A small masked image model, trained from scratch.
Training: soap at rate 0.0023, batches of 128.
Data: trained on rendered scenes of coloured solids on a plain floor, 195000 training examples, 8.0 epochs.
Rows from block 11, named by matrix and row number. Rows with one number belong to one channel. Each number is 128 + 24 x the weight over the matrix's rms, rounded and kept within 0 to 255. All counts start at 0. Numbers have three digits each.
# convs1: grouped (16 groups) 3x3 conv (model.blocks.11.convs.1.weight, 256x16x3x3), inputs within the group 0-15, a 3x3 kernel for each
# convs2: expand pointwise conv (model.blocks.11.convs.2.weight, 512x256x1x1, transposed), outputs 0-102
convs1.216:137131137124163112138130140149152131130080131133123144122119112131126122130132120113123111100115122119121123110098114127126123129126129099118092121125133112129116116146168098083161121131146139120124158117142140152123135117126136128123130136137149145152143084137145127148142123120124120139133118136121129123127210144125128128158155149150107104128098103135118110131100110142141120136128143138010131136123132103101109089122098107094113
convs1.217:132121134124158122116116119135139124104082096088095105102097068155143107121141120094118123143048134147166128102112138140122179136127161110127099140050140123148133149147163132113135127125135110128124112093137092108105151140154129154133116094129149116124124066119145101118126124119124158089110105095122108110114117119115121129166146142109102103155150151148130137144117147161136134147123116145093148116115128135145135157151143151195143
convs1.218:106127119120150119105120110094095106103141133106118117122146148126120146111128142148141127127130108129104128143146148119121124126137130147133148148127128139125138140112119148119115157127111111148139103171134087078115128135110122134121114118114098103096101198093095116094124138131096092135078101118120126142107101138106121125099109131114141147140159158148147155133172138138147151102110134109135140120124113132169131156104165125147132
convs1.219:121126128098235122099107131092107114127128152136129136153182139124119105121126115155173127175000139141145115154135128122089122131125116166184136157117127130140112142130121136040142126127139121111126123081137130144149124113126113158114134117132109107139110090114133116147107105104090148102107123130131129119117217126145138122096121129123159131141137120136166147116124146102162123132118131123076139134147137147151129149146123121116118
convs1.220:120107125140122122152164150118114102155132119117131131120131124124128104118120092128142132094131134101114095125136146087093133129150155122145131107139129084078084150148126136111129120153155123134134122091124140139129123124128136100127153159147120091105150090112158176143111132108141161118138173127124124120115188121112116127131098124177171164142131136132141149124084115168132146108092099143083133134149128130161139130181155072079076
convs1.221:124110119130200110147132112121127116147126129133137119136137138156072138105097114126108138088060120116117147126123137127116140130155144140140160117124142087109129137141116125118135127136139127100127139082117117129120121130110136124111156129130134158104186067121162154117131119123140065101138104114135124123122255134118107135153134129162082134130107127127115149164043135151145137121130114168062122150148114124137146102173142092088121
convs1.222:127128122119129130114139133115140111156152129114158118152150147110108156117125144145125136129185115129109115143136132132105127116119135147115136135196133147136140129108101129124088113089099131147146131171140112117115122104133119137119109122125116113119117232142133145136131115124117125116139136138141129136153075128124118118076071104093128136103118136120113127087107085110105109136116132112184120126126133147135150144018142147131133
convs1.223:126126111135127110131098107131086100114099080149113115110112106157111132152167133107104111124164131123158133114122137113155194129104138113132144116120123128130140160168145135143100120128130120122111127166136137115125141146153123112139126092112107123111104169088097074088109137091152138104123130097117134114141108120136138134153133156114103141127144158144167164142173158118104142105124098147213123110119116125161117129182146138162131
convs1.224:120124131085183126119096124123116110126133122126127127142137146148198155128137142116107115104141106125094112131129119115116124139101126129124155108102121133107130131104126127169124133126145140139146142057180141119150116094117113048118120115115131123124133231135122139112139117135126146106137131123126137115143162128120118111129126136128200096119141099158161139159133143143125123125102111108112096128115139098101114115136078104100104
convs1.225:128138133140077132129137109125130131136148139124103130142134132155051147128145136116118110106056148113119135123128123134255099112118130133125094129202117133139132111112109128087142119123126124104121136134173123135121121111102124186103132140129132146125110046124128140135117138143114222159107118106112111127130135115140127114128131127121066099128123128150127159130091148133097130118133134114116133136120139128102147130164141139141127
convs1.226:125138134116066136115105115129145122131189147126132138156184147162211096145157135120134115130134111121133120114096121132158119144144106127145146110114078129101105110106116136124138123117105133147152121064104134127122106080110119096118116119125134144129156104160143142136129106116097173106105097102136146137113094159130140152129129120123149112088094106136149141165049163143183153105106111125124114139139144121110107114102111102108113
convs1.227:126132104125255176115134173128113126124063127138171143149123128138102107135084140120127119129144084127132123110127117130105124124165141112120103120077090136120117120105116097129206118136126136115138117169104126152117140125137115112060122070106126124128121255105123131121124130120124114165122121131097128128113137087127106122126121115123171151148190142155135126129105118129102121119119126144250230134124091131125127108071214126132148
convs1.228:123135121111140132123125130121112129117195123136126134128145132139112117132154124130142124132099134124105130122117138118229132126112118120119133121221129120122126122137139098080147118126119125133126120102113130128118132134122118152106122103119131112124156198122135128128124115111103255109112108124133117137101096128134147144127127137140135152102097121133129116148100102151148127120115129118130122158126125135129106115206114108125129
convs1.229:136106114129100101143114127124144138136157123112121136096104105102077110096109113142149151149121145135163151117119136091203131109135128114118125130180104136121135125113126152100136120136101139157127140166127123121107143115129151209135139182137150126122112147124114126113139127143108174132132120127120127096118107104123113119131118146121119118158179191103107117107180090101102100151114125137138118130135125136102107157167130159144146
convs1.230:129144153131091122142121146127141142135140137113118124103132125126218148134161129104093108096048086121104114128119133098066126130108131136160137128175143123124123158122124148083123147142140132118136112105099136101129124103128122085115125140112124122117139143152129144103133115118145122078146150128175169126161159122132128116117107120094084137119114142118153118147167136112138103130136130110131125111100118137104123119049081130104121
convs1.231:117115112136038148134136113122118120123162110120130127117145130137168134114133107142157157149081168145163155138113146110226139135100127113126126116232158129140140126126131127065152122133145122155113137109109123090111135132124133159136134149140130137120133128124131110125126099117118162122131119131133120122132117131141124115135105145117067145149144170119107125124185113123101114129136139158117119124132131120127138145161141140146146
convs1.232:132112143128118109129120104129141124145165140103081111116166140150195161136166126132116107106158190113102119134095116066191108106061112122142129114181126139145132142150125154079071150124163138151134141118162136081118121121122113121147132099118125114143109173146135117135130101115115162049121106109158162129157151164129140123129102126104112092129104145135161143143113156136123102141104123105135019108125154117102097159146047126138096
convs1.233:141126151134073134130123144123139126119144105100122112098144143134081127121144133137148156122084152112137116128126126115157121122110126158163183094161138106114111186126144170061107144128159122135118162142184153141146142152144166132158150147131108096098107112122121120114121088068122175098142119126216173136162064097132116085146157158137111152120104109083100082088160092087081088126122108128103126142149152133144103166154129134126120
convs1.234:133087132146063124129137130127151137139084120116136122121134123162062121138118124106127123102021133120147118140113115091192129133122116134133137111209139131133124166149116148070132137109129141136143146165128127110109113144122142226129123144127133144149090062136123135115133101123117169112129115122178159132159080133131136131137110125091100132115134148113126118115196128130132122122098117111079117135133133139125116175120126139133127
convs1.235:122139119131201169134117114125123125120058221140119120143108126145112080119147113120133122114147065122094136124151126150141122132136136115094106121046110119143127115104126109199169121120109134116131125156110125133127129131122112101115125112121122116118132255121130130143132145145109138138128116140119096113108099105124138141123139112114232171136122131130132133136064146138134147130137148129110137130111115123130152130119120125139143
convs1.236:140125135142079173143147136106109111100223153122128116104117097101092131105091121133126118155107087148139119112117114120234131092129125130073106108166084135114110130124141149049159162140138128143140155115137125135109112142114133169116151117136113109136139134116107130122138119135128203120152126137130126135108129110130110123157130115165032132151174140126157135114121136107118105150150128143136146127143117113109125139195106138120108
convs1.237:142117121142042128133112120136131132134182093127116125125124152159104172117122132133124136121092133137152128127138127097255131111126110129103129126230119124116110123135128124101086126122121121109133117085157119089140127130137132167141138138155133129133128111129135129128116122127114216110124100121111139128128105143131155135137118131122111094118133107128131132113165118117137127123133113116118116126147133135130111156179122138122109
convs1.238:110116127128048107140131143126131125137074130138136139134165132152024133124130116128121125139056152134137132111120130131205127116102124123126137116233122124124137116126132122096111105137120133151125130136123118098130122130131122191149136143123133133132139070131129121114132111114107189091129134129122143134113154148121131119135115136106085148141112144153134131152159134141121119144121123130090105118141161130115120129150110133125126
convs1.239:123179131127233140132114131145121113139100135136153134129114122137148115128110141113119130115113068106084099147172121163048145135158135151143142146075115130135128130138131128196143129115104108108120139146141135154123128130123123078101134085118122094133130115117135154144113168140143062187126130128143097133120126127133141157118135094106175105094061094121106132121143141147147143128174139118137140136121135135161147118055166107122127
convs1.240:153165158116060133114119109110121139124119139129107125132126130156026085137128124130125126134053136134119138114142113120127077121119103132130150113137122129096159146147116172070116138136115101110101106168118131152127159131149107239094116098124125138115136108117118118127132142167119048151121110149139149127137101122128106131132144108134212143126126126110119138140216121132116118144138132140114122108128123114123104127128157130140134
convs1.241:134130112133171134154122133121112127138118143124126117114125133104255117135130121129139114171255091105119116140158110178213092132135110124143141099113130136096157135124133114092116122135111147136129144075129140119135128122134110090121140135155108129130117199107126124139109116136169111160134131153139120133096163136135167132129103121073091108105126112119131124169099133129126134124110136103047168121121148125131122089079112133126143
convs2.216:104164119127131160142099114135119150136110159129127143162152082166130114117134140116135119132075125144125080114117082115180135147160166169176143123090123106111162106124132113125084150151141137116130122093149133129118067124113134131184124140140140105171132144133083142129164106145156157106147086104161136095146
convs2.217:122136105153124139152133123155103124173141125155134128108103111132117132131167094107098204119137142157101154122129140183113131119146069160141151127113136118175092109130119137110105129135156137100100149132153146146151120151101111127106101132090141100183138142128115129142137124089125125166118152140147141137134
convs2.218:105162130151128108118153107135127127114109130148111129119126113116154127117165116121155098109110133137119131120092153100112167102102124143122112117127141117088121139140126117131138113099125162126090118149116129130089127141115120122159145119130119145152092092120114179125156128122129155089114133127135135140128
convs2.219:108097143143137119146141114185116107148122120121130094164102155130125124105164151113114148104135126088130155148122150142114134079096137112134128142080097129130120138094108129145095147163153139158101124151158108133181137122126136154104145135125139111129133122126145138164143147125145137086150125156128102153061
convs2.220:152124158131118123060123175111122111107163138101145116133134158077115153124090128130113138112146118096129109131131065154130098117119125126152127128118126118126119123100098122132101120109123110146140123124138119152129183091165116130139132131125133120146124160125114133125122113154111134131117138102100130104108
convs2.221:146111135103144158046117122106097097109148123150128164146140099092142146136099134134144081123115120137146115138144118123151141172156125182145143099106124120100117152126138122117110122117138122166102109124140119166171119115100104137111105163161117133132100113168115158143133123137104152142145126151108173152155
convs2.222:111154145137104133106082093165149139133113130175100160128137151151170088089145106115097150126125134162159135121117101091111088138140120093154138123120091110095091125111102124130067133112133129091131143135154112144150117108144137093146118135130118154062117206156114143125098100123148133140105133132152106129096
convs2.223:142130115134126126138084136135138121145111105136128131129146124167158097143151087135116112130128124172139136110113141103120144134116110132136115126142115122107110150138134135144166123125122149154104111143133139140135085117151122141130149131106096126155119127116111119137083128085151135158090140159154149090154
convs2.224:134116103125142124116144112147110126098088179167107124161141149112175160140084167134140157132134121130101081136115113127116136089124100148136129120126126136132096132136122114143131136145120153140148123090119108101122097092115126150130135110091146120142098137125119117134134144132108110115099131120101150109105
convs2.225:129135144123116131134165110143120104149152150129148120124185144128113152142177115129105096114134129129134174165091132126122109154130166166155133123124140060108141133132116145133138146163118113122103161121124130141172135142117106174133121151140139156092149071132123073132121116149129159135100134137146169130135
convs2.226:111131148078107104132150131129136119106126099133139087079141129115090112134101157120123111136126116153149158136147104087161127109104153092165123144135136109103141143114108139143107163120121111132160134136108114146117136134115119155126129148114110124140110140141133110053139122095114169139125135135119157150125
convs2.227:124112143173132176105087172140110146127127077144130125139101097146106131147191053139133106113111114130106138109157156139108119175100139095077139105161150183137077120141126130148132145127145099100129168119150057118113132173160122111110101133163084144096128111122118108112107183140110040136213165118129162148116
convs2.228:132120115103145158091143138129160111119146141096146087138122116095153134141160167157124135132130118139143124144154160120142141148118142128127176143167131124156111112114116124154100139110096157123105108134124097145151127082139088158114163153133096119122136125130152128142124159125127103126089121126135097144104
convs2.229:133133165113129125151109159151136114134149147123155144121166107110141131130093133161128133110098132104149092124132144123130139144119130168161105113124144087157163115153131120129099135099124137115112099089138108135128122137152141136118165143154176094113149122128142088150127137109156101166120152099120135133154
convs2.230:113117116183152136120123137125155135120152174121138122078117139111139140170110122130129167108141105150090128135145127124136166081164130093117124162115108176140132124105089141139085160114100112043133108137215115150077206097184111176169179141135084133080141119175126097144137195132158111127136130146189099156126
convs2.231:123155123133142140149094119148146151117120146096131129155104122125134139136123157126121163137103127145103137051144107072127121127135140141100129130107117101136100136131102127154115124097126153149104158118133109143115163155156114102100099150130096130139105135144130125096188089197114121131187128136144125172104
convs2.232:134124128142126079134113090123126173142130145131131123147122108147098123124105178143120122113140098122102116104191142114098103145070116116150132089111136160117124130130109144123151138099133145080152167109127153128098173007143129140100091132146127117155211103151132095043120148129139124126096127085136072113076
convs2.233:161098070219148110126124160130175128139137151127159137125134141107155111102180194118110139101132138152112116123096149091109143100097160151122133155147113091183132140102074145112152132154148107151132143140127160142123133156111164167134147141118133108134172152162109114138108110155128120137077125084133120123153
convs2.234:123166114173135104153117161128142136151179157118149132107148168139150118113137056149149116125118138098120121120123132125092136152097155134108148121148092099173130125135130136108163105132124121177107184145151133137142108169124169139097121158081148121148131139128098133135166129097169153119153152136145112144164
convs2.235:148112060195128117126142128163179118123161115162098126171127122111161130132137029129155161138138111130196074099140162093084128081110083133081142150128088173202032153111153128116149114092157133167123155124094143107091081095135134100108060113136138131184169115150121140076126119090061127120083108185129132126168
convs2.236:132132130113134122152104106095119083095118117095130062132138103108105165142138160159147107142142130152112086115110133169135110123147155122173111168178122110113112139121091097140169181122123109134115144042121122124122125134097096122151148132124145146069136131139157145128174135136136123114176143127141130139141
convs2.237:109128178136142179110135123106115111140133116101141127131104122129159120135158159153095127138138114100121142135144120119135129134124136087134125125141098111146091126098124101147139154137155166122101081136125104123135160158137114125127128133111085125156123134137136114159136076159117152127172170117158153139109
convs2.238:110139155135143120112147140153165114148140136113140147162080154129150133119133058154133131141123140159171104116126162112123156134127139143068134113122133141175132129128122158103138132120125141146111170148137180115128141195145128131102103141143136118146179162156116131167113164119141160114133158180144142148137
convs2.239:152135153136101111129122148098161135149126158128143145109133175102108143133083126127137125109114145126132143179126143155148145128144109126150097157162132160157120131156121129127146123140140099146138145140136127104138088167139120109138135086119127112117133134162098151154115110146135120119153128135106120111109
convs2.240:135119066152152185126125138168121134122191111084138135114141164155134100125111122140164132098141110149106147131133118107116108169141152116123094093134120117135126159136093140125207109125157132128146137101114113143112128093115111135089123133111127140133132117122107117144142075163140151132151132156152129131177
convs2.241:156152109096150139122102136131166143171168114157124149139049137136132124126130094117169138137110122086192140121146119114116111108148124150110131134146112104123179025129112094131105158132118099067132112102090182101158160154112162131132178164109152159105141097146118063127063081157150116124109164144151139126122